config.toml
model = "image denoising model"
dataset = "seven-segment displays showing three digits"
train_examples = 195000
image_size = 48
crop_scale_min = 0.8
horizontal_flip = false
translate = 0.12
rotation_deg = 5
task = "denoising"
loss = "l1"
noise_std = 0.2
arch = "unet"
norm = "batchnorm"
hidden_act = "silu"
pixel_unshuffle = 2
widths = [48, 48, 96, 192]
blocks_per_level = 3
block = "sep"
dropout = 0.1
attention = false
upsampling = "pixel_shuffle"
init = "torch_default"
residual_init = "scaled_by_depth"
optimizer = "soap"
beta2 = 0.999
learning_rate = 0.002
beta1 = 0.9
shampoo_beta = 0.999
eps = 1e-08
precondition_frequency = 32
max_precond_dim = 1024
merge_dims = false
one_sided = true
adamw_lr_other_params = 0.0015
gradient_centralization = true
ema_decay = 0.99
max_steps = 14900
batch_size = 256
epochs = 19.6
lr_schedule = "constant"
warmup_steps = 1490
weight_decay = 0.3
adamw_weight_decay_other_params = 0
Rows from block 5 of a small image denoising model, named by matrix and row number. Rows with one number belong to one channel. Each number is 128 + 32 x the weight over its row's rms, rounded and kept within 0 to 255. All counts start at 0. Numbers have three digits each.
After each channel's rows are labels from the 100 images, of 14848, where the channel reaches its highest value: "patch colour" is the nearest of a few named colours to the mean colour under the peak; "lies over" is the class under the peak. Only what is clearly more common there than usual is listed. The data: seven-segment displays showing three digits.
# convs1: first pointwise conv (model.enc.1.2.convs.1.weight, 48x48x1x1), inputs 0-47
# convs3: second pointwise conv (model.enc.1.2.convs.3.weight, 48x48x1x1, transposed), outputs 0-47

convs1.40:113139150172117159197099082099157113139124132121085069123104162106138125066126022128137118113122082114115102136129174152122122119107186095159137
convs3.40:122080160218120065120089109067140115121143122112183099166100095155150092121128166150158125116096115086118093138118072153128138069147128084124145
patch colour: grey
lies over: surround

convs1.27:119139057114124136144110140121126149109101197056128097156143182110148143020157110166120108161147100119100128120099097163130116112147161114122178
convs3.27:173158129069153142101141161149104159125145177092093092098177231160110104060120133172104170133144104136131126130134171109136144153135147163103112
patch colour: brown
lies over: surround

convs1.7:140167045033103120132140135106080094129162152115062094117133147140131190098155102136127151140165115157131121129107113129177092095154169130090128
convs3.7:094130125206094101123115139081173084157087097143149201091133139096139159165104114097152116186146112122090105160146108103131099101166149096066127
patch colour: brown
lies over: surround

convs1.46:136122184157155100137199085124112112111147120185152144142066122164108052152114149146146157137123112088157088161123143188143197116131109136096096
convs3.46:142137076225182102102078144081125156158107141104119131115121149101178094131153097203151168133132111126108162115101085120158115093087112140128096
patch colour: blue
lies over: surround

convs1.44:077101115112181132131103102088126197135170088148074136127093163144143088088106059134155086108109184120115107128165082103145172128149138090093133
convs3.44:135152149105063143122114139169127138086085176094220065098134103189109145141112135093115158094153127131175097115119149142162122134109100079082138
patch colour: grey
lies over: surround

convs1.34:030081148144142123154112089135115162118174163137169147165121117099137133122124107170092148151141136104151121121118121143182131208081102155059103
convs3.34:151155101149120072166096103076121123113142131158184129085161105101118128128112173075089120153141170161115120161150112105109132089176151195198086
patch colour: green
lies over: surround

convs1.22:130141149074090119124129148112134211109136200099173123148141110139127161113063169125131157165089111212145115125143088140147146122111176073122121
convs3.22:145128087116157134107218075110125099146140143175106128168099120067174123085128096168104109106161172119046138102126119107119140156157135167129166
patch colour: brown
lies over: surround

convs1.6:130121168111084134082107132127156118092164190142146143168163102122153196156118208153124157155094099154135091130092144142146047137144128074133112
convs3.6:128105123095130142086151108150164084120128128120162127121142141184192179085150102109113118103135197103139120084185177109186137199135109099087135
patch colour: brown
lies over: surround

convs1.1:117169112057140092161129108085135131100084162140145128131165116165117121102136159117113157112156144185093133129193142151115040106206152097116124
convs3.1:045095169140128152151096081205130116139139128135121158121082127050136095172169134065122123152106150112098150141105082146109111177140130111158127
patch colour: brown
lies over: surround

convs1.37:134093087144168129130166091109195120120135110149124144088121112094140086169194179107114126131112118122111155143059173159102108173144116076143200
convs3.37:217082100174140115104122149130073123151108118158088129206118118134143153100065099112130180114162130147136137108120060112069147139147130121117101
patch colour: green
lies over: surround

convs1.47:109076180172178117156105107161168183129174112165153103102159120091141128097090079099106137133083143104205138108076118109086164112132111154133134
convs3.47:138108128164196150121158112092131153054144143102105082100139147083190168107103170093113091104072115144076161117134142109145126127152161189155110
patch colour: brown
lies over: surround

convs1.38:079110084091040112141103192104142102116148088134096154152087117142138146135131122131125180105187111141135106133135093151168149174148162048120144
convs3.38:061142083092175157179105156138205113139119143109083152114123105121161093096094190113115096147173138119134110150137103195156109091118112082143114
patch colour: green
lies over: surround